Weights of a small contrastive image-text model.
Model: 48-pixel images, encoder arch swin, encoder norm rmsnorm, encoder activation star_relu, encoder depths [2, 2, 3, 2], encoder widths [80, 160, 320, 640], text encoder width 256, text encoder layers 7.
Training: soap at rate 0.0014, 7600 steps, batches of 256.
Data: trained on scattered letters and digits in many colours, 195000 training examples, 10.0 epochs.
Rows from block 6 of the image encoder, named by matrix and row number. Rows with one number belong to one attention dimension. Each number is 500 + 50 x the weight over its row's rms, rounded and kept within 0 to 999. All counts start at 0. Numbers have three digits each. After the name is the row's rms in percent of the matrix's.
# q: window attention query, key and value (stacked) (encoder.blocks.6.attn.qkv.weight, 960x320, the q third), inputs 0-79
# k: window attention query, key and value (stacked) (encoder.blocks.6.attn.qkv.weight, 960x320, the k third), inputs 0-79
q.177 109:444482528465464437442477459504506498526390458593465614500488469507493489534486521567445525500501527436497495444525515396464385473510404543494580516544497506466460453564441449541431405431529445482466531484524391547450512567439552500490464609
k.177 102:442440524487513514535471496521570616503491470406469471509506488536453539544526472536541587441545462484532615500514533491502480543466476581454470493555527547552599463548497381478448590581473533423529495449603500482524495453562446478519474517
q.178 094:526542450495498427528456541458484484517472434454588448427462443444531476456462496547494421429444512440486564565436575369463393542456509378432527471497456515588571522493600455468456415468500554435455458569512506451486551564545478496505513484
k.178 102:454578379552505472494461483525492442456523402592498482453554447478560474548565538538443492575438567458552453410407476415411453417531456512443434472455606564437482505591467515564579522484549470522517460487539424511461555472463464466496539453
q.179 097:447408488489427517463400501526563524506404480503564548485493492438534438429522456486550444519470529452484429532491436469501464396552536556496606458525526449545562603483535506431480547575568491505575589509448469569449539545543472494485516420
k.179 104:507550548463550530515491557451456546513499540565546500522548516564493526541522517482512420489509542538563480542427461535419469566483508457519533385496528519474461489405505588506565425466455481518581463401454538431439502512485491490471464595
q.180 109:501528540441504447526535551513489574559545604540438476555420510438518446455482520469413459571446445510540485539427549567558497532533507505479531454495457555512448463360500430537485526539509557520584533474571539502489447586464460403528445628
k.180 114:336515539492491571495508495514436449538551521623515491405564452484436529474449550503477512500492532480418432425486489673519461482546507548561476492565460443524555511395488393504459527425597404471478493499489527524484467489536482619521488452
q.181 109:405496523453555397501519574414656488574447575561474541482509478544490482578421508509461519582483520531535511557656471515599508475519515539575424396467622542452638520479567480515508570505562453515516532511449537446525502496449453435531440453
k.181 107:433425508495442557553515431520425486490486522531463457538503605443489526522536492486458501441431469480623418464478507484410489510562586446513513468530405504452354515584525463546579483481511553498468552480536481414488524503508510459438535541
q.182 101:494540444524586497532485531471408520557497445516528513546504477495524481533508533531529549503489539453456480539508552541528530478430499610488482442399492532472451466492534477397443545481430524530459482437523469514507473580456451386595483458
k.182 102:458468537493465484524467480530394543432549559519503536471538526478522475521580493509513434400399539537478550466548479562515526396540581521606518460537394430490489589505509434514542494541577534570537446498477458596425591499531488531563503454
q.183 101:483493449595596457568411549511505540484566528503536436515547401500507454557576465478496613601472590530501520509446490497507472436432523491602565520521462413461504439431507450531517455574498479537468553461488470550361486541457588456554536528
k.183 106:480532537404442538471513542469508539476424546512553550572502495503460513501417599500473494451523388466453508459498463518427470506384442428493406412483425586535426575506595483484403437447405517513552519482577484562433497581473562495456507471
q.184 110:460497410472388464452455559462505588489620479510538453580447475404519563541427500521462499587487577489556544506618427487403481607425523536547362475533531559508478503475526459502548467396517492545418452529487559544426493428559495495497510522
k.184 118:411457498532386586583535496561563473452550483469530533524596446504551517508544610550585510481546485457454497467483488488565516549430529540466524475464630544404407450544425502421532468499524545579469521473472507476476440513497451463460440580
q.185 104:573545493455431471533543502456512562568622437438585474502539541517531499481524428492540449490536489450491506439463552473497476507563463473428569469359423533478513606591460564544478510415458528382533552464528590534478535503505438407451444500
k.185 104:510602403527504454480526544573426492543540549543615528491476505372453597565462485526543574494434500443506509514525538553488480475503498439485442497471473504407594503482512494508485498434545466470438518513388583476604545446475508549431474479
q.186 101:448556525506507526491571473479556484531598582463412414502466461490537539408463497562632417603463573516469525487542499545518600539519476526481615500497539416458486549538498493515467493483491492498620593495483561526526470436579559508556510516
k.186 103:512487463486469490476525525540530469469553570537480468508546465476587430445436509406502517560483552492508513502493532572432468518467473461487528526551440508556530592460572455435536407495520499453377602561435420453436397455451445504484471570
q.187 102:473462522421570489452597622518473538550434455552457575507607499428478523536503520516441561533458539490479505482510442589479606483440469515544478478586509499455490510488535488478496525493491489479506508539536550441550481494473511349552426408
k.187 107:415506531511520536450526417517495493554456476394584458550540510577527468482554488440446542425550503494460508487525572497487490447479369602614423537459573599441503550493491522501533372503430439584495403553520425429518585467528472538514478394
q.188 096:528446509439492425366478560495466562521527555527550539444487405494552517484491470543505454520522513516554484554414514556534558552557514502512496518536540537402442519469441522581526454457475529540566393482502544535508562447508509430494489530
k.188 101:512500520530452573492543551535537547566504461468563485588519478473419480549494438467497507511520519486409518535630443496500501547501667434452481543570555504482541518588515502544482481469403464561531370399454587483551548578481526466444487529
q.189 096:473445533565427468622502523522618506414475499545427485501483541494525504529535380440453423511502518411520489594423562530463524438525603424517455530438498498596461552486598537538492512456543470525533406445476454510626538495394472527545547441
k.189 105:481558462462452471494546505577517495496488526478484547579524502508508408510392511409567556559461467533488414562615392451560600492503566542480477507476402442392472525483451480496479557517487423493580466563503539468522375543504514466511552567
q.190 098:520524520533455500545467495466479609443484506467467518443573522520591557534542411446446418561522497506566447588458558437563462542505475514513545461434480500464523502519554496545503482544474474541549470566514523529486528630431464525429472433
k.190 102:557629517458510541442519580527485489504508535521532538531493522555406530568473528455530558458573495506585470439491535595494496546545543410545497545507537484528527465511425481474453466483624532493492476557589448494491542614500494527534541411
q.191 102:461473551386518456522419468472489480503470452437536446538509522565447568549453632594440453556515462446459461471433458564497436507527443489534570544521523572517604493524508469502522540473517544480446520494519580480545535449466414534396546400
k.191 103:498521531589517461514544528445467530559528486448511515503458517477546426516539530550466498482534575507520507459486545544424569449567525536536490519524507525532439449473489515405551590479488477515490427466520471500491570473432467446451541456
q.192 099:464549482469497455542542470548541537540450505477590529592452515434535530476613416499465464452456387509482533497543458466441620440510554442463469544442494489545482492522450466524419449394499565555580542526516526515549514566416574533482494572
k.192 099:518537533545485492591468566589501511518512484552485500558521629518530536395496562542526480433589458493534433455543513531535555528515554459482555555560540519410480438536515485501483574516629491479420458424559428578491592438512467565507467433
q.193 102:511597438563490480520471549541562415490470450508511498525407438410515432534465445536530567545519553424362409504506445494520494517549524497576531627462472443462586556402462506505440556429450502395451513535508456434460509469531532484496560512
k.193 100:451489406510587483491432486501538574507545573490513495380441564531521527482462506458529445493561451507580414412571535503425549532549522515565470474462491618482431491462430495440602472467562443546469426565556432544498506502458412553445454501
q.194 091:588536519535472503544587462484473500510435417484485520467446420508545381472447476477440477511470536592493555506459573534555420487503418515495395525465556551548484492491474548502501498479471521491506513519592442580485577420582492447503474571
k.194 103:488472478555531521388517523530577469442495534541457497545497517513448497543502465396495495494520513460515478493544511401553435559466554545578485515559476590375519446472542549472490529566532476500573565575473499520605501496480557513447509455
q.195 095:450542537492475507499478416547444435505429475526478508520548423541515599462449449519486595559546515504530399459515474492488562521485499486460542491441483607444466504505457598591569461492473579522443468489557533485385461466484506466518575488
k.195 096:508605499439509580457435488504608516536496462462539430504526519435511496546492572510522379509503625479525527490556459602519468420513554428532511465393507511458472489528445459510500507490449562461534504506520546498459581543547426476607589425
q.196 097:532467587562512529476525503548442526416568515535533504464422505496438505435422461477493383435385606521457505395506469567478480572502504465420493528620476525591528519486493578422513524524464554574613445461427522551525508443597505523551501358
k.196 092:538527540431554584487449422550476391545564455460501553488573609549544448372583519452540446541393492542508461536433524421473567495528537553573583515522537518585454502523453476561544513490503485491553467551492419514479556511458520474466551459
q.197 097:511418476524491482633501430465456575429564463502453487447490508575517432488443569395572439396440506591537428481523468498509465577492617519536479435514538482486530534548552502552421540482440483521562444520547530533510428534578564413500560460
k.197 093:503452567563608540459460511552431543536509482419535469594443517531448482525560517469554472501505474496431517586504530534547373500510484469544402495492454449526499503496552489490507554498480435459551468532463407532492469461434499515528520538
q.198 099:454490445441537586548567512552450593441480522600492502435432461433501500507504489506496511479564471492515561539481565518554447571540442470516507564444431573509416559500494511583463547468496442569524476564534537541592572563502512578491451503
k.198 098:492520455564529531464499545451468552500492541454479426449418497469533450515502399454513551538541517506555428495469560475503549464585388547584477495444500427509487512553456497567496362523422459487466489523585576564460511604562564455544477513
q.199 100:501579464520489500508526506534505584439517512506548457548377500486555535520569543558464511421539503432530502536489547447479562530461511434466564550480526413466558457549428498509558470530565487572501514549502546461455585496467500480469487549
k.199 091:382469533466494479571417581458494450580512547521515478473607507589546434504519538486539491547503537500496404552472431514530543466501546484585570425483394615501512497460550541527510453480486539410539524560573544600464547436580556520502517503
q.200 097:573502428543518483556492536512472490497437538521490512502482479542545462515490471529561493477454504426523507451519482496504435481525545469467565515546461473490528478473590628430427499470449473500449508436599533460513514493535437568554494497
k.200 098:507571469445521458467448502484602561378473528406526457494499487529474465444528457648572484421505476543444502480501473474468542544509424496419508541391460509489449439462501539407445495595588499540586490495516524496469501496432490461564526519
q.201 096:489547435505429564456539516510456490499569489540407477445410561441515450532498471478496423467472461478511474513531404567522460454518436565525444393470545475534478458557563546526440489511526511523511502491469467461533506533532579371571415468
k.201 094:439475423478501452464646532427458512514526422585421572416532382492447400471476608491482506441557510488551540490461443546547514470592478491439429506521477503442533443465552455490602442560496485501520542517568481526560575599527499526457520408
q.202 100:460504486559538478435561521603487505495491449463491522533462425458602470475533423464474576555435567462557499501454461465522507513487478491513486508475486449470425446521577495559534471541565545486491459509540413509515546501537541494561505530
k.202 104:479470508542444525464590435442493592460595425548449507456398440476453529605591565497462467482505490485543492524465534581568390428537633517536477456462494488499494549435526455554425418459512534583512560490487479444511477500434525498490584625
q.203 105:502505505488516459557537502478391542501638517574522495568575490541471523517483425449494483462521473499563491515549476541489523507495475513468532585569454391497528522483499527525428476472592591457509505483480350501480484572457479450515494512
k.203 100:516472515530466385577471520505598458490433499399538442550572619572484532457445570402514474488475530569553493622553469443490491441480483516489465530433488595497503500529486404490536461399449604504406506563500515572463520493459444491494527496
q.204 098:509479442439493511468443484517615562532381527541572518567556491461505471493510464502371484585467456518582431528584523470523437425566594439547433574524484381537531445519551519474451475517552468417506578529514581502477553473584532501596564554
k.204 096:462359498507525491459472557427536466468459486473476594552523503508504496529488521480427497418480524454536541481465562501563525474488570526477452486452432524454531470464502443459510548593647548459521477441535498548540471474476545533426541478
q.205 096:462525428547487488563562511476490437517479442531581470490525491491467567496517499506449364452464513502478445564487505564612547506511542564532545559463499470516509398524545569471510518540530464449444566504437547563540585489471503571477519539
k.205 097:529430535535520545533486499504476533461563509474624488461613472458425572529593401538501494473507542517429489453437572471528490513525484530544485441490407445512485468508531481551390498425495510479442514555551501584488476453552532526531631588
q.206 101:420558444403518501452541484527444475488440494608558515501477408531455523546460459550410468443566554465540469486509554524483537332513436497501469434444564436552450492512447483460550458570528530450497508561533581465539484583479438541531417560
k.206 101:484455493435553515557525493491528517476569657639427487389555475574483506417476506630579516563492477512442487533499496499556611541512519522488537439422447574450491463474461484547540537485473540540511506510496471609512526496590534578558454521
q.207 102:439503393578501455480431416473528509516469497551486484549516588542599483559463555461546361512393529396519510478455499553532510473478542607482532421528497492510464458497560441451502566521426528499468422556467552564466427611427563475440529508
k.207 100:495431481496487575544457503472573510494578539602426463495555421502519550443446494515553471489402560472418466588450415410499504438460472537514460515515484402544582499482488535467560504463504490533548467495495413555534501442500425437575482456
q.208 098:478582526434536475500444511523501446417455447459481490594398567565558500441406543477559450558457443464356503477470481492551491516638476543513551430480482655494486503471472478571563441476432552461537511446463538556457496460497599472546541492
k.208 098:489499473501474483424497583439585538500548488462536484423493495483525565625485503385498496531503504507508497551504561588526543429558454569427502475501463539467523471527562527489500480507494467510543463490424461515515478502490610490446514580
q.209 102:471548480509439506440397510533537460445474495534501538609504403579468469446578469464517449526442512413517501520427566515405538566480578470540613474518489486538463563443523535479511449535567489465522524448516485434522516498564482488481497459
k.209 095:490455487469580541513486583499511506484435432434470489443479513510534494516389508481540592529408494609510498569521491448518541550397492522467432520350494488521478506392512465417480487454492499464447504489556500514503430412412449487540498488
q.210 090:463412499535446447506483493577490459485534506579470466537606492540564504495549478510498406388485526494536466539555469474531540585550501539492475445471496486464525528438493486525485422543525490525547541427495531577496521478470549494612487483
k.210 098:495479448511472502414380486559531527606409470528519423462535482513590583530553513465475449471512469514464492482483520492575462413401467471478411475486505453469476556409561479486438521538502440567450529531558528433572533518487464458445538566
q.211 099:493511435574435387456617456544456476506580539461430468644521508402585490529528519488513637423455517493547514412598449503507459540458508474520503404463499444522485436539513461485471586557519471540523519556387448555519482588572378474505474507
k.211 101:502535493535521511459495463503526423520509461515478581463553504521484456426500535494483524456503419508553457448507472445466537467545603397561422463501476470467459529534574456551439555575430510534547537548540447508571486478470520558470383430
q.212 103:466455507450499545511549513538415396513542466582523471516451497478442511463550544500505571411594498493526556460433547453487533536527457472398545489541518483429418501448436544469471535573506531413500496545530467585502466537528487597547546504
k.212 100:451503525418514568491513540552539487449582536533478531491542509505494437432494442503457530529583579587486495474441494508486576519447516510526488491458510489497420598455591509474498613518455509503576489563523530505582516563532490483484519545
q.213 102:520550560484485572434616519506406446479515553564479480485391516458453518468503487405593501518440447571509500457572404579439461441556484510502481631478543555540529568512505401542461490467525533452528469460508501516527448437516511519502489470
k.213 101:530391499520540512502469533512459511625471448522486427378522594477483491474556513440493457514544482428540549418552458529521508520589594443473505548491555574518478482557466445553515539522521430494543455562442425474478553533386447463502417504
q.214 096:480499532489431480488414474392494492507422456489453476541543545438517653562468483526569378487491462481568601521508436533498555411531573505476531527447411468484523518531545463492439413458538487544492509581535445495458565462469503613450440505
k.214 093:465554544520382576466451452534540527539444514494488524535408538525457550423514553513490491448494431481439623516512519499476367514488494493559509479409471551504546591532573563523504487413605453537568501476511502481371449493501540539504530407
q.215 095:581462510520521582416505477503518549578471456541460465441502477451579499542534462490530423486466456432509471478526465573569447544456587607466511455540528515566555481498602513606568498438485464524509466545440463454473484500457518512484608549
k.215 094:468523539442465506449488546444471435480541414383509444481512392484576567496486492409450466505479430509490611538512451521483413487513541534552500547490471556505533518573477550501480488396522552497440403498498513542482544441414486485581493542
q.216 092:542472538455463466441520471486585455378513456522516534547501579473613493553515526532500536536528520596553475518406569418450466492486536502437465473449534559537607452503507547508475477484603396450480511461477527505465559529358533576558547489
k.216 088:485440541478483519524485451499489524453452509464490578463579458480482492468408543459494541519565558460483501526520494568535594634550475429420479551482547561539507462438514546450441501532559456486395504516365541564533402461439453501485530489
q.217 099:463525502485573496505532478488503442503520532579546538549432418499508450632512486531511552552563570425466438488496524486487549484479523488594545550533515398507520484484506515412456470418512544574514466397483518512446527499494445579473465526
k.217 101:491521465557623401448502463462531516507449545478534489496499487499462542537443549400478513561529527542520523554495530582390448497509615424582450514479507477572416411448524460457499573528577412459490492493449533493378429480435504540525482486
q.218 095:604627519412559446491479562456424451521497547482537472472537465444476574550412496489403466568568532554546470468486534470578528518495440555518402437420458563522478447527462471426539544541500471595410489475511460504581566446561530471513444563
k.218 096:541459495476508523534413502465509470580563497567512464443522417514539532418484548490517552461539552483483478502516515595552454484485541537364443538523395606505504468513465603499501495495489434471531502528488458580422525527495518490643614450
q.219 103:457459556540498551490467465502420525525550527505526460516444425441490515444458519495530568447528441339447548501464420518397463557505515542506571449575456470557550496457508578456488494479474497550533521526403541447511488548422429548420408469
k.219 098:483628408422573525555502475475495444481525571413473507478511512485501527550512534480492575512480595388499507548471556415427511501508516516554479524513556468610546444510539541469471562546583593497415394534469577556431446413551456535592536422
q.220 096:460422478532487502478530501608491498495508493477519408475509546543508484487447558471419562477516509426557427497587487463402461527413534626490600517565440455385613498498520470554479478585470442487529511494534509538548540533559505541450550534
k.220 089:484485581493460487427463480562550602492465425475584463471463554505456413481515502567436496611457583556468481455535376513505508455475480538508512510451472471488513466467511427514496549461514543508445392524531479498545462447507513569506563500
q.221 109:538339493491426545475530484545476463451503486454359349530565455468486496520557502508537552513437553491540548489463444446383498431430497486554443470508519572445589510419551566494475522515510507540499475541526544564526540492528528456409467468
k.221 098:443526461521483478499475509499457475491399452542489526472413447624489559506401480565489483435432507457528604485513505390550548532500497463527532538570487439571522487565582559414544495505602439535480504478491611498560518490519499562528573478
q.222 101:476542478464493493483454497467374521589509519465554387474500489516568504610493486461494418458465568508554478590504571444551539559494557541503525510532420506544560472545477495476546500560440544400515506476502594568587470501538520471443573524
k.222 101:491518502361440498485431523413562483594487429532623480505594582606480537558568452403457498568442579535479409500451517462514391398449475551451545555553547554553518529549436534540523496510498413479486582368575549510452455437409543493469525493
q.223 090:491506554475516482526580521516511413548575475520496541476383532548440538442592530471628595570525476492525455527480499551442472482557486561447501520516551611524549460414505480503562438501313623522552495554531556426605489582598485526522470455
k.223 090:471541553500496516499419502501534507520462560556523509544483494497443580570451518437513468416446554515484483441498452570534539531549493487482521529542490559490477469497484440428572565528565442508550380581518536476584512449468586458427463520
q.224 099:478550458506552535486509434532503551578568428544511488516452424530495446481566345578401520504508500474488517507476569532478512505502540497519593466518482457445562479493482490525470519487544475449512520467422459499389452555513473465535515464
k.224 095:552472531536570412431487434481439530460403581537469537400462498468452479522497396538477462532507509598530542483650515561424587471507446492523453505532516474461495511472482483318480512477547504436410494482384540526529503437431466491496601549
q.225 104:474424422583582579412518480544525478592440452526516476445461528520472396521453513500521483500460426535535507444539561464457502477468344531528524598446509479550576457511439410517470539567497521532499432484490498543451482455397526489570536594
k.225 100:441455455507450492472611506541509570485549503553505433486505501536486482447542498456535482586598481492366520585480489549408595539529483427534582539482508623443577510497462472520626486435464454461391455487472420493461419485578543438507467482
q.226 099:488534534472498477412503483523527485573586482527547551433526496510544562540520448513517559464457457528455466517491502526436539481529480500453511617567569560426540521556526543539540587413433573429539462557527421489548525545530560562609536619
k.226 101:467460533504412453536552532564466412538521535408486426430610576486443416496527555530544430463519561584466513440529435560456500518465550490522525509450465626572494563458478526543492533571406533474447454500500473569528566548470458568448482502
q.227 092:488464397517508517574479477518548595512489581459461526475538416483449451484481475502467437532463492475516483576515508466513448534521619489516515534429593567481478510505476499497430599482596495476499518572473440469556601521534556442458455481
k.227 091:477495502555474505444468471424490461469539502443514495542481459539521526518559467490510679570480559410410424465533506479375461380502419416538526463533522566516551481473464510389537504441525609579435439460496456532543499447453499502495563499
q.228 098:510495477539530465532468445555445445499502464495511489432479487530510507497359499565426575496507493523550512454458442454481448506431513388432468493485502499463604449552492519438603565550437505517552568442555444473474420563520450468475516554
k.228 097:473508528502525518530582534489510437538505510531377515477505418522473466581497499513544396521503535405473557519534557595474489502553613557482476502563517480427493468521485398520506478508561418516584551411473391468519475443525549426526490429
q.229 096:531602529433472442445440587467461459541659533495557484459463527488565555555528503582544496499509530482449526515573487469521428569525531504536526477494522476539486441578487484396515524509448529488434503558503483464516544524489538427416612557
k.229 096:453546566502476507528458507485573459530481514476471461487542498551446602492514491550443433468507509511539560419417476472524523558489583465531417455525491512589531494602536536529449454578528504364496517458426540500468486492489556428446514401
q.230 094:487580465455463588519646435488498403496454426556493520464455544454459451532517507452519543484565554521515473441500570580497503541501533544530468460572390550461368500462511513460454509592548477461536538555534516488483485519485485519552474498
k.230 096:467462545464472557474556473570433568514557540546529600411529379516415451519483503493447489525503510544530493444473593585498587487438474462531439533508461512491461513467572540497511450524462470506599480552575454524470460542485434515547610544
q.231 093:491534525534558531476454488541543478488404535444462529426515514394528470402540442437526402566491513480548556491499533531461517457468516437569362528439548450459427552429501490546482540553484520435458446503554500451440523518538433540463414470
k.231 098:420480482498460440527509506486523502509567549558470537513437474473583453519449469459514535515507455491530503552517511474600548565557467450492500512524464488482521491568572449419501444489435497445553580584459479487539553572607502388493494551
q.232 094:499522603471390613453518521600585554446506450489538459483454591566401515519542487416493623476485568460529610432503453531504542569477552441552521549489545471454482478492475499436526475427417518590467558486467512550476517500519471534532464495
k.232 091:535507595440464524609461483483514410538529524486372528514513507477481464499472565448357536450483465506510632520514499536472404465503571457497449487501568422543482495581580466511555504584563479508511383558528600472577476446595490502469534548
q.233 100:537458445496549423525499467480505493658427550460530548463504476510505461498597541525500490487439538446538525519484492508500603551497551549552561646479481417411492514541415466502432551552528476561536524486480546601515484506464574506411516476
k.233 104:507525467428447468567510468482532509451502412455425488582491526460481472491447517600515479513533544408525395577444506488460499528617467569523592448518566464499530484520507495485518434440452443588512457487475448470508485424501366468532530484
q.234 100:493410591557480473593540556427423514482450557494562488509500476514474511502532560537608527543513516419535438522562521537544414525472415586525460521450465517578604544560561535478532499475491558461454471496409488513460473466434507455371456516
k.234 099:478535512527524492587456509484521511462477517381596562532564533475534575506480491525526412569453514526431583441405439472489458489550464395411448470351503563495466503550442432538544564468487496465522468520490457437389552520555522502438486532
q.235 093:483399535480492549498440397447461565427464514543601579563576575521528516449388417526506499562537468503529444545585509500497505574519418531561522405441462460550486523463475472503474465595379449467447486594557530554430568475582446524550529471
k.235 093:406515557566500567498494388518589552415548541465538400533431513466552553429510459418572432490519385508541513402540487439453570563570528528480425452518581408517549527512499479467508466489449531533547485492444530524477532507534495514568502488
q.236 095:429459552504523484507442514425455517504566481452536544448610448560564527566531464556414562484450531554474462488468444412552512546436489431476425508457429494427501444477497490495485520522540546511515543466505566477414411521532448525555399477
k.236 092:474497452462517484568502567528550368563506524516566440510471426514532536431516494466478445475404480567484513458498470567446498532582582507476516495504523526521496559522488545506366501548519500501497548447440437493480476452604524449437524481
q.237 099:522425522452509509498441445480496625527491511496636607482598485569529499483550478435553520475419546518638518504527458530556424509550541517550515513464546516529530579455428451587483381493459625472496554458509557538479493472496456530524490603
k.237 099:526477542533501552535406425389559599531527445400548455488588536543628447547530492274571560450495537512491603521484478535568474489451564491487507600522574463490526510524514461513587484497519485500449484478430458438453496501466511428522545539
q.238 101:516520498516495494411523379435510479356567410540512523489578449471420544471405509497553497556531502463490432470510508420452421477535555496452502498574461432475552521470523506471587553519569362477504500439409495459455526522435539474582451552
k.238 101:538563449462457435606444486507472478430482536552529471425497585486497520554514503391493526552513448618432581482470639489426548471445501481462464511504587552471481411447543580469511578449528511427531557503506504515559405512531463522555526508
q.239 103:422525469599411503453590490491524502530515548477499572479549546485486467504500522462429513433554537602472489507464505450443483615518449411521523519524488601505441517446568546540496530479490478441515491605466601510607407585514503480474500498
k.239 100:415467461539538540432466492537395612462506540444466570388496535447466476514417528493522492502424447502485579482541449547533544540485564509511583493512635414456485471593543495487515487554490482413485534430477462501553536487547510510419526454
q.240 097:557458572506467469468466538571486556461538457530463450547468507478538585610535540489502495447476505468521505526583499432516483538505451536511529492565497495496556567478493486599448548497362535462469382520512458464518496519534526483454457506
k.240 098:471382457482449521586533441582487502527499573417534441534565542494442466437490522581526491495490576590525494494363493422482457475509486524445441553535538620496550613544481495563567481437494555532546572503469432497548484554526526382438539476
q.241 093:533475543584477481568563576530507498508475441490432523460443589499507496560500502494544472463527473461541563469601503499597571528421551425463530391506439514492403504533546509569446449470559445498557538567520511468547456511506463524540430407
k.241 094:484568452422500500466622473391405477462453465455573543551557399433556534499570560463596478531536531557502525502586407460480445504473428519420513424586560483451448559514473499492489526466500488499537482592478450500484571528438556530542516481
q.242 100:448549491461446460486555521466500515563528512564556480478504507564453521551554479511527558488346482492417580571637491453485536585403480523478468469508542462536529563452544452546526466488605525394562549607479483477595414557496446516513517532
k.242 102:516493543556436535537535444446503522520527513523533413428391515542498463534444517405549481542480423511431530435522515471519419530465524597500550503487495443526460500512475535508457485550548583477428443405410496519650520438559493558519572441
q.243 096:472540506532481502477460564533508504511459468411513519517450495483506585547490550493565419448534411470508441515617529493568458426441477481547462515516521538458601492406559442557460501533455490384611486525508557517429332461552451456495482579
k.243 093:538477447428371447415621436546500526575459467549548520498517448476473547459449499539534420466441552505592516466506481500461448475423558488436571509502410487532518460506433452481515522449469545528481490564543441475487529542416581453473523446
q.244 097:515571516532533550440409456549518603463493487438580472477464594445491363536413379493519486535495534514493457573524534531499591491484489541504543530377509618524533622481456647546425453489479526409480422455396568385509560468404496501487539487
k.244 107:521535433498558526457444477478601524596474525423523495443444461513552487530544473529469491484562510438548472446518542463468522524449501534511569564495496532526603522414455455416473484527457510425496556485526599496438526487429494534442570511
q.245 094:469498543540484446512583464441561513413425536455478475516467492559487463507602512450517460583499459617553509513505433515549542461475526538432524482538452578470576465590598515475487448562514530485556482492545506494545501495463461607483508493
k.245 095:532528467586477550466465406475544543467427454487543514449485531417411462527474394468555461535576522464511493483484528515511508569545438463454533488538565572481486504510594526470458462537522428422495439551387536467483470443486404484500533547
q.246 103:536489498568533597444552511454392497507502516509533511435540473534547526440534494597556465603606524515451440496483473466473560535506481497486467494494497571534576458522503458481547493568467510582502439532505477551532465496479631595617476449
k.246 098:387546574517424459533518514578513445555491515499503601588523537483478428496486567406409499491540492458526569504616468457382467578476462473489613561603539492459468564582594548513559514519494495476546424608476498436542536493603462440476464491
q.247 091:466580516508450512474469475517606534404528431429462509535597527480548488480522534485554561476368495490396558528463542479505455536470508529544486546496519506450470504415458496584431600545528497448507448534614386456484510472451498530584462474
k.247 090:470541473468501537495447556514464407425469553454452543449637483520544470448400575555560527544541581500565451470543503555529448533435507497460581567537520539497598507491533566460619461510397408481468512478468602446471444564470514516497533475
q.248 100:569539468447472518516471482493544577464377492470506394441559453593426500597496435532534496495461513526563528589518414464513459467509524461569534469528613467587562516436302482470504481494524504467422485408526509483424416481461437469514478525
k.248 097:525500481482512537478491491541535494447522437465617471460556574568522487518519464499480658492549537489500438598535510489494456496552619598497528534559520493604531472483468532497438503496535511452491512429415458494478511588497498475463604418
q.249 095:585535422443503576486452480504580539595473508474471514491519526422468501461470629417452485575537535540401553571514514533543547464567475476581496548430497505523408506435446566509476525533488545421437524559500582483539462442495503435514568448
k.249 096:462538542516515557516522489528480552374539539594506476563465529457503500422442499510455517492482482519449418465530526598441457441603453499416504480520503479571504477410565533524519508478595460589495537480521470500533487490566469495484597579
q.250 095:530436466454474471572519542503512494515393589444537508499556484477409577442577428591538536556529540535379490426549491504494505513412510445558511492568501505506535421523563556494426483492499444611533409528470488441506464479488518581495503456
k.250 101:443495485492492448581565440618395473595549504615518529511470531539575452534516471467511543465515452469485536428473538439488506476552526506519510466513533442525532576520511536535413573552419470464450508479469453530526367516626478518487509493
q.251 100:445511520443622492520503496464453449457510561523424563534446509451500564456486441470408495509511507480540457457530518500592480407506496461463479509448538442489547529475475549579592492504569476427496446562451452535453495474485536569570553485
k.251 095:493430505486458552555553503595499508460578500426452454481487481519596492543503429455496539473528498504517523585509509560524487467547539486555410580483495462428471396544396568463565464447512493347510546476517502421580471567493429408563505500
q.252 099:548407475486527475453552475571554558521517602507427558507489524523466443598460314555519516461529574515496488547543596543494557510433464464475516515504476446470531508540495444524455521575496518535520475456549491583471450501474559451517507473
k.252 097:465450506421504523485594568463400444533562448577574500541476560467513491467484483507357495544487490471427552525532466468464460521498572543495522497415587562476619583542518502519523545572474478572476523572391454518458483496512415499519515518
q.253 102:539439488590537538566600484519473579549494520531443551427559515505542441384456475538512448479585493547492528445493403532537481516490546517521424511506515555404437494533546460535446519549575455460484449519483456458413498599478462506451574477
k.253 100:454507455513509516442501510490442505527514561546568550458563458545575414511587553448459460488558524435505508444545552425515469493527432516507566567578477482492521495467578572555485481452458593566496374580430394526481523528603463518582445562
q.254 104:492565496583528494533489431490498485461459452485526510617531589489554482483487462488513437470501472442420471471548524509405484501470498463428502500548519410482554512432566548502484556569498442552539543502463597505541466482616613535448517559
k.254 100:490450600435486537542505633473538550459504440456546495471512503498480493496449470561528518509517520563483510507475556520465538522421540558475466473473462528551469526507456506550485548464455548506464506496468517573513467571448569547537498514
q.255 104:535508398474457635580500490429436414428497479548563556451452456555533561560569526492500546572451499492488508525576429516392443508536551515530478482476549499574564484410496444510429521510560461602485467483436528501458550599517536484549504512
k.255 099:467497435512427428576485571458540496481433464422468491552506492495444527522446487542439483595425465509526474536570523475569445523473540534540563494446493501557505503441499521541536583492583534564522504472482500546578523557494510433490556438
q.256 096:480481476471523472541462517474452483428473397483501517553513471545466408491460535473562499521440453399523542577401491463576519447482445500449386461449522549515460488453468549615502523526546437438487501460448543566535435511463488477610503498
k.256 095:338550441508477456489459466460494438577467517500432512533414453530499495525494490456504478447526471435451559495460554454568529434567474442515517459531513530478519458530505511567563520613453475437484556491575451520498528541396643512587460501